{"model": "spectrogram FSQ autoencoder", "dataset": "simulated modem signals in the audio band", "train_examples": 78125, "n_mels": 64, "hop_length": 160, "input": "log_mel", "win_length": 512, "bottleneck": "fsq", "downsampling_factor": 8, "encoder_arch": "caformer", "encoder_norm": "layernorm", "encoder_norm_position": "pre", "encoder_activation": "gelu", "encoder_mlp_ratio": 4, "encoder_head_dim": 48, "encoder_fused_qkv": true, "encoder_qk_norm": true, "encoder_parallel_block": false, "encoder_inner_norm": false, "encoder_drop_path": 0.05, "encoder_patch_size": [4, 4], "encoder_conv_stem": false, "encoder_depths": [5, 5], "encoder_widths": [96, 192], "encoder_kernel_size": 7, "loss": "mse", "latent_channels": 6, "decoder_norm": "batchnorm", "decoder_activation": "leaky_relu", "decoder_widths": [48, 48, 96, 192], "decoder_blocks_per_level": 3, "decoder_block": "basic", "decoder_attention": true, "decoder_upsampling": "transposed_conv", "levels": 7, "init": "kaiming_normal", "residual_init": "none", "optimizer": "adamw", "lr": 0.0024, "beta1": 0.9, "beta2": 0.999, "eps": 1e-08, "grad_clip": 1.0, "steps": 7500, "batch_size": 128, "epochs": 12.3, "lr_schedule": "cosine", "final_lr_fraction": 0.01, "warmup_steps": 370, "weight_decay": 0.3}
Rows from block 5 of the encoder of a small spectrogram FSQ autoencoder, named by matrix and row number. Rows with one number belong to one neuron. Each number is 128 + 32 x the weight over its row's rms, rounded and kept within 0 to 255. All counts start at 0.
After each neuron's rows are labels from the 100 clips, of 14976, where the neuron reaches its highest value: "responds to" is what is common among them. Only what is clearly more common there than usual is listed. The data: simulated modem signals in the audio band.
# fc1: MLP up (encoder.blocks.5.mlp.fc1.weight, 768x192), inputs 0-95
# fc2: MLP down (encoder.blocks.5.mlp.fc2.weight, 192x768, transposed), outputs 0-95

fc1.316 [ 70 142 184 204  58 155 193  86 153 109 139 157 166 111 158 131 170 141  91 128 146 146  89 131  77  71 144 165 118 116 189 184 122 149 137 126 146  98 139 119 176  73 114 180 115  89  98 119 178 108  48 174 151 145 108 143 185 121 148 114  89 129 130 157 113 169 135 138 239  87 117 120 133 118 134 195 120 110 112 160  71 141 102 155 155 114 114 136 165 101 147 117 176 137 165 171]
fc2.316 [126 124 117 179 162 151 111 145 149  85  82 106 137 102 157  87 137 181  54 124 143  99 114 112 124 149 106 173  96 178 116  93 132 115  83 151 149 101 125 167 156 117 105 135 186 115 138 105 169 129  93 104 115 112 153 138 172 100 138 161  99  98 137 154 137 149  98 106 176 149 134  98 124  94 110 138  86 127 114 143 162 184 156  76 146 149 121 101   7 139 132 142 169 151  86  93]
responds to: burst; frequency hopping

fc1.747 [152  69 111 164 117 201 114 110 129 141 109  43 170  73 141 129  53 175 166 172 187 139 114 123 178 120 105 149 124 138 151 149 127 165 148 169 137 117 112 163 156 196 138 138 113 130 150 182 142 168 125  77 132 154  72 137  88  57 158  96 161 126 153 160 119  93 119 141 155  83 126 106 169 135  95 118  90 149 106 102  88 154 110  68 164 127  76 142 106 126 144 102 133 168 141 167]
fc2.747 [170  87 113 133 202  88 107 107 110 142 100 162 155  86 103 127 124 124 159 121  82  87 107 154 125 103 144 155 108 124 159 235  48 131 100 141  77 115  99 112 107 132  47 179 149 139  97 134 110 112 130 188 111 133 148 140 146 138 107 103 165 124 164 157 150 128 120  65 100 118 160 114  92 157 103 175 141 138 110 166 181  98 165 177 152 143 155  88 137 103 139 122 112 162 130 151]
responds to: burst; frequency hopping

fc1.266 [110 142 218 155  91 138 109 170 176 131 151 107  96 119 107 142  69 183 109 132  84 185  89 126 180 146  63 154 106 112 119 116 132 165 158 212 118  94 106 110 188 135 126 140 161 115 123 107 153 129 117  52 178 161 113 150 184 118 119 142 152 117 115 120 146 171  84 129 112  77 119 166 167 135 152 121  61 174  72 100 140 115 114 135 148  95 127  78 115 132 108 128 167 106 115 109]
fc2.266 [140 113 117 142 217 107  85 181  78 150 123 135 136  67 140 102 133 123 130 124 156 110 178 143  97 116 104 125 108 133 167 170  51 115 119 125 110  99 114 122 160 182  83 137 167 130 125 114 117 113 152 162  88 103 105 125 132 176  73 123 176 119 167 209 118 118 158  91  94 128 157 163  87 113 122 172 134 119 137 181 164 131 144 175 152 126 134 104 158 126 122 117 112 127  83 157]
responds to: burst; frequency hopping

fc1.241 [108 166 149 130 138 200 126 150 119 176 169 124 152 114 184 110 142 187 117  84 162 143  64 112  99  97 173 134 163 149 148 112  91 137 123 166 139 126  64 129  62 182 121 128 160 115 109 107 150 103 144 123  88  67 126 152 145 155 119 152  72 125 164 112 106  88 104 123 120 100 107  52 200 117 141 139 158 213 155 157 189 102 122 104 115  83 114 152 156 109 179 107 133 133  56  72]
fc2.241 [157  88 114  38 156 131 129 125 147 141 146 159  88 119 133 119 154  90  75 137 135 117 127 107 178 122 159 110 123 136  47 126 144 204 114 136 192 131  98 150  81 157 106 166 130 147 213 152 118  66 127 108  93 152 128 176 119  96 148  93 189 172 138 154 166  86 113 111 126  63  98 153 154 123 153 134 138 121 138 187 111 134  84 179 172 142 135 112 179  91 161 142 105 158 140 110]
responds to: carrier: 4.5 to 5.5 kHz

fc1.373 [145 156 137 122 135 147 139 105 151 163 128 131 101 116 138  75 203 139 106 156  74 118 101 125 120 106  97 130 112 106 223 134 105 131 128 174 128 145 178 111  42 130 106  80 167  97 108 185 132 132 126 145 141 104 170 169 122 141 186 127 109 116 136  79  66 100 114 125 148 150  96 117 141 141 113 159  83 139 168 152 152  60 110  96 128  97 118 117  85 131 103 122  89 121 110  84]
fc2.373 [138 110 110  89  64 124 133 123 125 135  39 125 134 108 149 112 117 143 155 133 143 133 149 120 150 130 100 124 142 134 201 106 109 186 110 136 148  49  94 133 157 157 131 132 180 166 167  86 118  92 118 166 169 144 108 145 130 123 115 135 144 163 104 129 163 128 104  77 189 121 147 151 135 142 156 116 103 143  90 169 151 114 105 162 158 166 134  76  57  98 147 135 161 142 121 139]
responds to: 800 baud

fc1.454 [147  98  53 137 111 116  81 179  98 111  94  89 120 110  83 118 132 122 124 101 152 104 128 132  56 175 193  97  86 122 110 194 148 104  86 112 165  91 173 132 133 191  72 186 104 122 117  99  86 134  76 163 175 126  92  89  66  79 152 100 114 111 111 133 118  97 140 169 155 130 120 145  88 171  68 161 134 123 144 124 129 153  74 146 175 109 138 133 115  94 105 106 116 227 180 124]
fc2.454 [105  93 123 135 157 110 102 135 155 163 131  99 129 170  99 125 105 112 100  83 168 140 101 132 143 154 134 121 120  72  46 175  93  78 130  73  88 160 160 138  92 146 128  70  80 180 103 153  92 176 178 145 112  74  87 119 111 102 141 116 149 111 160 165 136 127 172 133  46 141 156 104 144 140  94 165 146 141 197  81 128 154 110 155  86 154  94 179 198 155 138 144  87 116 136 123]
responds to: carrier: 3.5 to 4.5 kHz

fc1.746 [143 118 136  98 101 102 139 123 126 131 199 118 205 175  97 119 136 160 202 118  85 129  99 124 142 151 102 155 110  92 176 163 135 137 142 158  86 158 140 126 157 107 157  83 139 172 150  45 165 156 118 118 182  96 178 202 157 132  91 130 118  76 125 139 123 145 113 132  66 104 145 149 195 127 155 203 119 102 126 105 150  81 160 147 148 130 136 205  94 110 154 169 136 127 142 145]
fc2.746 [140 152 113 113 127 123 117 118 170  85 133 142 148 153  92 122 129 137 142 100 184  83 112 135 147 175  77 116 126 106  80 166 119 152 111  78 122 164 129 135  69  94  64 142 149 130  52 172 146 137 133 145 121 136  64 125 145  90 122 115 174 120  63 151 139 165 158 124  81 157 154 138 113 158 182 158  58 171 170 138 130  99 164 138 153 123 143  99 214 122 117 112 157 149 118 117]
responds to: carrier: 4.5 to 5.5 kHz

fc1.529 [105 109 138 117 123 138 145 189 124 115 152 136 119  61 103 132 103 121 115 137 140 190  81  86 166 116 117 103 102  80 184 147 134 124 140 169 150  54  63 120 162  76  64 182 156  83 128 122 149 123 126  99 155 167 142 127 107 153 181 119 149 160 146 168  76 209  79 139 153  96 135 159  87 167 146 141  84  92 118 120  95 145  98 193 178 119 129 117  78 110 163 135 176 181  70 160]
fc2.529 [114 130 135 116 168 168  80 188 138 116 159  27 157 171 115 126  81 151 126 107 146  98 235 138  89 111 125 141 142 125  71 186  96 138 136 101  94 137 165 134 104 150 159  54 115 140 125 145  87 152 167 148 106  85  88 104  88 117 106  90 184 123 185 158 105  95 156 124  96 126 127 130 164 155  63 181 160 124 181 127 143 158 125 125 124 127 112 118 188 119  90 196 110 112 152 143]
responds to: carrier: 3.5 to 4.5 kHz; fading

fc1.429 [150 162  71 120 154  18 109 104 180 116 150 160 132  80 105  83 121  84 147 121 125 140 112  91 191 144  89 121  94  90 119 221 120 102  93 135 135 132 165  96 147 140 131 139  98 130 163 134 169  73 217 108 189 117 118 133 100 136 133 151 107 109  94 111  88 149  79 178 201 110 108 117 106 128 127 117 115 170 172 156  93 127  94  91  75 153 133 123 123 171 146 163 114 205 144 191]
fc2.429 [159  92 180 126 136 114 124  88 122 141 163 155 150 144  93 118 153 139  82  95  97  90  91 134 121 158 138 140 186 132 104 174  68 121 100  95 171 115 184  93 116 151 141 158 201 126 126 125 103 106  98 172 152 119 103  82 124 143 196 166 134 122 178 134 120  84  78  52  90  97 133 102 108  86  99 166 112  51 152 134 146 173 157 158 124 166  63 143 124 139 129  97 175 144 121 167]
responds to: FM speech

fc1.191 [127 117 131 164 175  90 112 108 115 117 127 158 137  60 130 176 145  78 164  98 131 140 144 109 113 107 150 124 121  73 102  92 100 132  45 103 183  98 120 103 179 130 140 167 162 113 110  90  86 107 137 160 125 143 207 141 116 137 151 124 127 167  94 167 155 155  97 185 166 147 140 119  73 128 104 156 124 166 139  54 138 131 106 150 154 124 149 157  65 122 133 115 120 174 106 109]
fc2.191 [123 121 138  68 148 120 125 121 138 159 175 120 198 190 150 146 104 102 112 116 159 105 133 142 117 110  88 144 167 111 126 132 114 151 115 130 116 155 183 127  84 120 114 115 102 168  52 156  92 164 106 164  69  12 132  91  98 175 121 111  93  63 148 169 115 127 180 146  64 161 156  80 133 107 108 163 146  88 193  66 179 153 123  78 102 140 123 165 139  97  92 122  78 154 119  93]
responds to: fading; carrier: 3.5 to 4.5 kHz

fc1.32 [ 83 169 198 136 152 172 146 120 181 167 138 124 138 123  84  75 122 148 114 151  77 131  92 130 132 107  80 182 136 136 185 144 136 164 159 147  94 154 209  76 120 132  76 103 114 151 118 140 135 135 113  46 138 171 119 121 152 150 123 104 100 132  88  89  80 201 124  67 206 115 180  98 154 124 112 141  93  88 114 135 128  95 118 127 104 141 127 156 125 154  96 162 108  52 108 148]
fc2.32 [ 61  69 122 135  93 122 122 103 140  99  67 122  70  99 131 112 162  86 164 151  98  88 151 167 116 116 163 113  83 183 140  90 179 124  65 136 114  52  91 144 134 158 127 122 140  84 119 159 127 195  88 145 153 104 118 124 138 143 118  93 137 131 102 164 102 119  98  93 182 148 124 176 130  95 149 130 115 154 116 169 149 112 114  90 119 113 140 130  90 177  90 127 152  73 119 118]
responds to: frequency hopping

fc1.178 [155  66 145 136 188 146 142 155 160 109 112  89 101 122 184 159 130 111  89 124 157 118 149  86 155 109 165 149 143 157 102 135 152 128 115 112 104 178 135 116 155  84 151 142 119  77  98 138 163 103 145 148 189 126 107 142 111 147 199 139 202 156 137 147 154 112  91 145 132 158 107 113 146  54 128  90 152  66  65  39  69 175 130 132  92 166 111 111  61 134 155 117  93 146 157 187]
fc2.178 [175 110 120 111 156 134 125  92 145 123  98 108 148 146 143 125 114 103  66 114 184  89 112 154 166 118 118 150 107 108  66 166 104 113 141 132 106 156 180 151  92 127 107 150 187 162  95 145 174 163 185 136 126  24 133  90 149 139 149 146 145 141 109 116 142 176 162 198 166 137 138 122 148 147 109 153 112  83 174 123 107 116 129 145 167 166  84  74 122 151  87 142 105 121 118 132]
responds to: carrier: 4.5 to 5.5 kHz

fc1.516 [127 137 122 137 110 143 125 167 121  91 119 111 157  97  95 126 103 121  94 174 114 145 106  84 168 110 128  92 107 126 196 162 137 140 116 156 125  59 106 114 168 105  62 168 153 109 135 117 140 125  98 123 172 203 132 128 120 147 188 137 142 141 135 137 109 143  77 125 202  92  96 217  75 156 135 140  34 115 114 140 101 141  65 153 175 115 130 126  83 133 153  95 216 151 116 143]
fc2.516 [120 117 117 120  90 135 135 144 124 103 145 129 158  81 108 121 123 133 111 150 116 189 111  94 164  83 109 103  99  86 187 157 175 129 104 163 170  74  91 122 157 120  72 170 173 130 122 123 143 118 116 148 155 179 163 154 135 135 156 144  96 144 113 165 123 126  74 163 164 102 121 190  87 155 136 180  67  99 114 106 121 140 111 177 159 123 127 199  73 135 174  77 159 171 123  93]
responds to: burst; frequency hopping

fc1.175 [115 175 146 159 117 121 125 129 115 167 169 124  97  52 178 148 125 176  95 144 165 171 146 126 155  85 178 138 102 122 147 166  86 112 148 138 144 122 116  94 142 160 139  92 111 110 159 171 114 112 107  84 182  80  89 104  64 159 137 133 128  74 194  67 124 137  89 141 139 106  80 107 156 148 172 111 171 154 116 162  92 136 156  78 155 129 115  91 101 199 124 133  95  54 203 142]
fc2.175 [133  76  93  65 128 122 117  98 154  73  61 164 191 147 133 183 131 121 135 124 133 104 145 184 117 192  83  85 129 124 102 154  74 159 137  83 112 134 135 118 124 128  73  92 109  80 137 139 136 133  99 127 106  50 106 138 157  99 154 118 104 161 136 151 182  66 175 130 113 101 166 145  73 146 137 145  82  99 145 149 150 167 105 199 105 131 153  98 140  83 165 119 113 150 160 157]
responds to: on-off keying

fc1.239 [ 95 143 131 112 148 101 147 149 110 144 166 121 172 106 161 149 137 160 123  93  71  97 104 141 167  82 113 104 102  82 146 177 123 161 138  81 120 123  52 127 165 178 155  96 178 119 133 132 100 142 139 108 134  94 152 116 139 110 146 191 146  67 163 163 102  93 129 118 150  35 186 160  96 183 129 134 145 126 131 130 153 195 199 127 120 170 106 126 134 181 144 100   7 144 113 139]
fc2.239 [118 139 130  71 102 151 129  62 124 105 116 146 140 159 141 133 172 104 162 165 174 128 107 165 147 123 143 115 173 112 104 147 111 188 118 162  85  70 137 135 108 116 106  93 101 108 107 171 107 117  94 199  82 110 159 119 138  99 108  98 131 160 136 132 118 133 159 120 124 169 133 119 127 171 121 189  94 161 188 148 194 143 138 155 133 163 132 110 197  90 133 132 141 119 129 108]
responds to: on-off keying

fc1.154 [ 82 126 148 148 134  70 106  92 119  76 126 137 162  82 145  98 113 146  99 146 152  76 135 162 103 138  74 184 128 121  91 156 112 113 177 155  89 112  90 167 153 147 153 118 107 191 179 151  92 110 101 134 128  70 116 182 150 190 104 159 151 121 134 178 172 146 126  61  99  83 114 176 141 140  83 124 110 197  79 165 179 174 122 151 156  82 108 120 100 146 159 138 102 126 216  93]
fc2.154 [153 120 104 131 156 115 135 134 141  54 116 124 138 127 108 128  96 122  99 104 142  79  93 137 162 145 132 141 134 129 132 185 132 116  92 113 143 118 167 166 123 123  73 142 140  90 119 150 117 130  86 107  92  88 145 124 124 126 151 135 136 112 111 126 132 167 201 128 118 126 107 126  69 164 108 145  62 112 143 101 104 158  80 171 138 161 121 120 183 105 126 149 125 165 151 159]
responds to: FM speech

fc1.39 [127 149 144 182 161 137 153 170 156 108  61 143 140 108 119  90  65 116 135 124 120 174 168 151  97 101 133 104 100 177 104 111 162 113 151 156 110 100 133 153 124 189 146 119 122  85 160 143 147 186 125  99 197 118 128  94 116  83 144 128 151 100 106 104  89  87  58  84 112  84 170 132  90 158 131  77 116  88 126 156 137 157 139 119 130  52 116 126  91 122 129 135 148  50 228 101]
fc2.39 [ 85 112 131  76 173 173  93 117 133 122 120 172 120 135 119 137 116 101 118 124  94 101 197 132 110 212  70  99 157 168 145 156 154 106  60 152 106 123  93 173 154 195 157 146 138 143 166 101 143 143 126 126  91  85  91  95 129 155  68 158 126  77 104 200 127 139 134  54  88 109 132 130  74  61 114 154 136  89 128 142 181 158 152 143 116  91 123  97 114 131  77  81 129  94 104 131]
responds to: 800 baud

fc1.253 [ 75  91 222 143 105  90 144 140 134 171 134 152 171 113 133 104 159 132 136 142  75 127 145  88 112 130  78 119 141 142 132 106 151 103 119 183 121 135 174  85 153 123 140  80  86 166 188 102 133 128 159 101 160 198 109 125 116 103  79 160 124 125 109 207 146 114 100 120 195  92  85  54 154 142 126  71 143 113 115 172 148 110 128 106 137 101 102  53 103 139 146 128 110 132 105 165]
fc2.253 [159 158  77 142 195  94 127 136 125 112 118 117 127 132 148 126 104 148 119 111 154  78 133 157 132 147 123 131 100 146 130 170  87 116 107 122  98 107 113 143 117 145  84 130 171  84  96 152 136 134 161 179 110 109  85  96 108 130  88 113 156 136 143 184 136 187 205 106 106 152 140 144  96 144  70 185 129 102 179 148 158 147 144 179 150 127 136  96 166 112 115  90 124 158 142 166]
responds to: 800 baud

fc1.14 [133 113 165 156 138  81  95 137 130 134 125 101 137 160 116 118 144  69  64 166  78  82 141  94 138 187 134 104 104 117 141 118 142 155 153 109 157 115 172 106 187 142 159 115 155  82 178  99 116  97 129  69 155  88 114 130 123 175 173 144  69 149 132 106 176  88 137 135 114 171 134 103  85  95 154 151 129 132 129 123  78 187  90 113 109 117  96 121 108 187 158 154 152 140 149 130]
fc2.14 [102 193 151 104 152 135  95 123  96 134 136 155 134 166 103 105 120 146 159 101  85  91 140 153 109  94 111 124 136 131 105 145  85 150 115 107 124 106  88 132 135 157 168 183 140 125 145  95 132 159 147 133 135 139  71 103 173 135  45 130 185 116 176 132 138  66  97 101  95 131 140 126  90 122 131 180 149 101 124 190 183  92 122 143 125  95  98 140 132 118  66 136 162 125 110  74]
responds to: 800 baud

fc1.406 [138  92 105 162  95 108 141 180 137 176 140 114 173 106 133  92 187 162  73 145 109 140 148 130 134 162 186 116 126  82 206  71 148  87 141  89  85  82 144 110 150 115  85 138 143 110 106 173 125 146 131 144 123 146 111 130 192 172 100 169 120  75 155 114  81 196 106 124 138 134  98 129 119  82 181 115  83 147  93  81  80 128 100 131 162 101 110 134  96  99 118 120 189 119 150  99]
fc2.406 [ 92 161 133 152 108 146  83 176 164 121 132 165 105  79 156  83 176  98 156 114 147 134 120 119  98 162  75 120  57 130 163 158 106 136  92 130 147  95 166  96 160 118 103 109 165 161 134 102 185  93 170 121 165 158 119 147 153 139 116 143 115 151 133 130 144  99  66  68 170 136 102 150  96 161 190 117 139 167  78 178 136 157 154 139 102 123 109 188  51 194 101 115 174  90 146 121]
responds to: burst; frequency hopping

fc1.548 [ 92 100 150 123  73 146 137  89 119 143  92 159 130 109 142  89 116 104 110 109 166 139 122 126 123 147  90 141 171 187 152 135 200 128 153 107 126  93 147 105 107 189 126 100 121 164 157 120 111 134 190 129 164 159  79 106  91  62 119  85 125 118  74  94  67 112 137  67 169  79 138 163 178  87  88  82 148 156  95 138 153 170 121 117 121 125 121 117  47  95 111 130 144  86  89 143]
fc2.548 [157 122 102 125 174 123  71 143 145 119 125 167 134 104 152 124 125 152 144 141 122  39 120 199 132 157 135 151 102 136 132 140  55 153 141 123  37 118 118 124 124 156 112 160 171 102 111 111 107 125 162 129 106 112 102 154  91 119  99 121 156 152 159 150 170 146 148  69  93 134 172 154 145  72  85 199 136  87 143 143 163 140 131 160 143 119 122  83 120  88 127 115 164 129 108 108]
responds to: 800 baud

fc1.328 [ 94 166  69 149 116 152 101 116 111  80 178 157 129 138  68 199 125 151 100 116 161 158 156  81 156 138 118 138  89 161 130 181 154 147 129  74 141 137 136 128 148 138  97 154 112 122 112 136 136 113 145 198  80 134 116  62 136 140  90 117 191 143 146 183 131 200 168 134 137 133 152 159  87 169 107 129 153 128 148 145 105 137  83  76 143 160 169 164 105 124 149 126  21 149 108 108]
fc2.328 [116  81 121 189 126 155 143 139 113 150 170 132 185 145 118 187  29 136 136  50 171  97 100 144 164 136 148 151 153  78 138 204 129  97 107 152 188  98 103 129 154 145 173 100 130 142 136 146 111 125  61 149  65  94 106 136  91 115 154 134 145 103 145 156 109  92 164 101  89 101 164 134  98 195 144 136 139 130  99 138 121  97 143 170 118 143 155 101 180 130 147 126  96 109 147 171]
responds to: fading

fc1.754 [135 157 100 121 161  71 127 108 173 101 168 137 124  83  94 138 113 106  98 134 147 150 114  91 108 124 146 106 116 130 144 172 126 148  69 100 138 103  52 153 114 168  68 141 139 106  96 137 126 131 146 142 165 166 156 123 123 137 148 115 140 112  83 149 150 154 110 145 196 130 103 153 109 137 102 141 112 151 160  76 130 158 116 210 165 147 146 138  56  83 153 104 119 146 151  97]
fc2.754 [133  82 132 101 160 133 103 103 126 151 174  81 151 159 152 163  92 131 122  98 184 128 117 135  90 172 100 151 186 120  71 168 160 109  95  69 118 203 176 109  95 135 117 120 102 132  88 180  95 162 157 156  74  70 126 141  73 117  87  85 143 104 125 165 108 115 169 144 109 154 160  85 128 138  78 195 148 148 172  93 160 119 150 138 119 171 127 138 182  81 111 161  80 127 141 118]
responds to: fading

fc1.227 [ 53 135 192  94 118 128 150  74  92 124 159 126 131 183 126 119 105 148 132 143 135 161 113 105 106  42 165 119 103 150 173 130 154  91  51 127 128 175 160 134  94 148 127 116 110 145 183 154 165 205  96 100 108 156 131 146 166 147  88 119 125 104 102  74 110  84 119 126 179 120 172 146  85 134 103 104 121 166 165  89 166  82 155 137 160  99 137 156 123  86 143  77 175 109 160 169]
fc2.227 [135  99 106 100 176 107 103 120 109 105 132 141 196 135 143 146 146 129 168 134 122  94 123 124  91 144 116 143 105 187 162 130  87  95 161 116  67  86 128 116 122 170 141 122 196 113  73 139 151  73 156  84  93 131 135 135  94 166 108 127 154 122 120 190 116 121 142 144 119 121 195 113 110 126 101 124 198  69 127 158 106 116 174 123 106 108  80  90 164 149 123  86 129 158 111 140]
responds to: carrier: 4.5 to 5.5 kHz; strong noise

fc1.79 [120 132 160 174  49  91 167  97 193 127 156 126 121 105 112 119 146 132 137 216 135  94 132 163 125 158  90 188 114 130 138 125 101 134  70 124 155 123 126 167 110  87 132 128 128 143 165 144 132 122 130  88 121 156 111 116 135  98  98 103 134  73 111  93 116 143 111 133 149 162  98 124 167 147 125 103 111 171 155  79  77 138 174  78 137 153 132  84  91 151 142 151 139 126 166  90]
fc2.79 [158 142  92  98 135 115 110  87  93 110 114 142 109 149 150 126 162 137 144 124 140 106 132 152 133 140 135 178 159 134 137 133 122 130 135 159 134 157 104 184 147 190  90 115 112 133 143 117 152 128 162 103 153 165 147 153 163 167  86 145 148 142 117 125 186  95  91  77 164 110 183 180 147  65 103 135 128 123  89 145 209 122 129 160  90  78  91 153 151 122 137  58 153 167  93 102]
responds to: strong noise

fc1.285 [ 61 113 126 142 203 172  74 123  84 135 189 138 147  86  87 131 149 139 120 104 142 197 115  69 110 129 171 113 112 148 158 128 114 123  75 153 135 116 172 108 158 125 130  94 134 148 115 123  74 128 105 116 124 138 154 113 137 126 156  81 134 115 141  76 159 129 124 151 195 197 210 140  92 168 138 123 135 153 120 161 141 158 136 132 196 124  70 124 120  75 116 181 126 129 154 122]
fc2.285 [ 87 124 159 141 140 116 142 121 155 116 104 145 131 135  64 139 153  68 166 151 147 117 177 127 120 131  82 118 164 192 126 132 171 128 138 172 109  71  94 141 140 154  96  64 112 117 126 150 112  76 131 102 118 157 139  97 128 199  96 138 131 153  82 188 165 107 134  88 150  95 150 108  55 109 108 200 145 123  95 113 177 116 129 135  91 114 104 113 128 154 136  91 126 105 119 151]
responds to: frequency hopping

fc1.357 [136 100  84 140 113  74  98 117 167 114 106 165 144  41 147 172 108  72 157 197  98 141 161 151 151 190 129 179  94 153  78  90  90 118 126 114 111 109 144 115 105 132 183 120 143 178 164  74 111 147 152 162 139 108 134 137 119 101 130 151 123 181 139  89 150 131 124 132 124 126 125 151 125 135 167  95 101 148 119 133 129  82 160 127 104  91 106  86 122 151 149 159 159 190 147 185]
fc2.357 [126 149 115 112 129 134  95 139 179 127  83 131 127  70 123 104 124 106 129 109 163  89 173 178  67 105  91 139 116 147 112 164 138 128 153 139  59  98  62  80 166 156  82 175 177 137 128 107 124 125 158 148  90  93 146 111 142 137  79 145 185 108 154 132  93 120 162  46  98 130 173 188 156  98  71 133 169 143 162 142 184 160 146 159 134 111 113 100 104 124  98 121 176 125 125 151]
responds to: burst; FM speech

fc1.75 [148  91  65 108 180 168 130 142  96  67 136 134 121  98 141 124 124 110 134 104 127  86 127  55 143 157 117 138 107 198 173  97  89 162 134 154 181  81 100 117 203 109  48 133 164 100 103  90 114 137 159 136 162 168  72 115 135 147  97  80 147 142 158 144 121 133  90 119 131 128 122 152  99 179 187 155 106 124 102 147 119 141 144 197  52 180  50 139  99 122 135 165 118 171 165 119]
fc2.75 [175 185 101 165 138 117 144 110 144 109 130  92 136 111 143 157 140 113 130 188 134 146  90  73 176 120 115 115 136 145 182 106 178 111 131 142 168  94 129 185 124  97 124 132 150 138  85  95 176 108 144 133 152 181 110 159  91  36 134 197 125 114 107 121 168 147  77  97 153  85 173 136  80 156 140  93 134 120 124 222 164 150 154 167 177 105 154 115  79 108 119  88 140 143  92 104]
responds to: burst; frequency hopping

fc1.566 [193  96 100  93 119 101 153 191 148 157 137 100 159 105 154 109  89 126 124 105 123 102 143  73 158 209 118 140 106 144 218 113  92 110 172 166 109 119  81 119 145  93  88 177 121 103 174 132 133 101 137  90  86 114 134 123 130 148 197  74 163 133 162 127 105 125 121 129 105 169 116  98 113 150 104 144 128 143 133 158  83 114 162  85 152 112  80 142 163  84 135 113 141 128 187 149]
fc2.566 [149 140  92  98 207 128 106  94 125 123 116 124 129 135 117 157 154  95 188 128 118 103 131 143 105 125  87 134 133  98 137 154  53 109 104 126 152 103  85 120 137 132  92 120 171 155 170 125 126 129 158 155 122 185 113 141 140 136  76 119 109  80 135 229 120 148 139 111  79 126 169 119 103 143 119 139 147 134 152 122 145  93 120 153 131 123  80  93 115 119 142 162 173 138  43 131]
responds to: carrier: 4.5 to 5.5 kHz; FM speech

fc1.69 [122  99 104 111 112  95 124 140 135 159  79  91 212 105  57 172 115 199  97 141 149 138 145  98 112 114 131  78 107 138  71 135 101 163 132  68 103 152 162  86 152 134 168 122 179 130 170  96 155 161 135 158 159  95 145  90 125 123 100 109 203 114 154 164 150 121 112 117 190  93 124 157 157 131  95  72 144 151 104 114 142 138 120 160 176 137 154 141 152  92 184 164 164  76 106 137]
fc2.69 [152 158 154 124 146 152 111  94 111 118 105 126 161 177  72 168 109 140 120  89 152 125  95  68 147 145 132 159  92 136 122 162 145 157 153 142 140 161 134 139 140  97  79 149  65 122 123 126 115 156 105 116  99  79 107 109 130 154  68 111 122  89  87 154 103 113 176 124  95 140  66 147  93 155 101 125  79 153 150 171 106 153 142 128  95 127 114 130 204  74 120 128 109 162 104 106]
responds to: carrier: 4.5 to 5.5 kHz

fc1.257 [ 50 116 118 115 150 117 147 148 113  97 126 116  69 116  97 161 177 159 126  97 109 163 150 173 101 154 116 138 165 143 150 124 209 119  98  88 134  92 160  90 142  99 144 138 156 146 143 137 122 133 156 152 117 125 115 103 214 120 147 118 101 120 187 172 117 123 102 132 131 171 156 179 106  94  89 106 111 149 114 130  97  50 143 101 180 154 140 113  78  59 187 150 163  47 129 156]
fc2.257 [134 111 140  68  89 210 115  92 161 133  64 109 163 119 150  99 151 138  99 133 113  92 161 121  95  91 161 135 100  93 196 125 166 164 188 145 152 125 144 111 141  45 162 133  89 130 148 111 135 132 110 145 114 128 117 148 166 160 165 159  83 100 155 106 139  89 120 116 134 183 185 129 128  94  66 160 134 111  95 142 153 119 147 118 106 115 103 129 138 151 116 121 121 131 191 139]
responds to: FM speech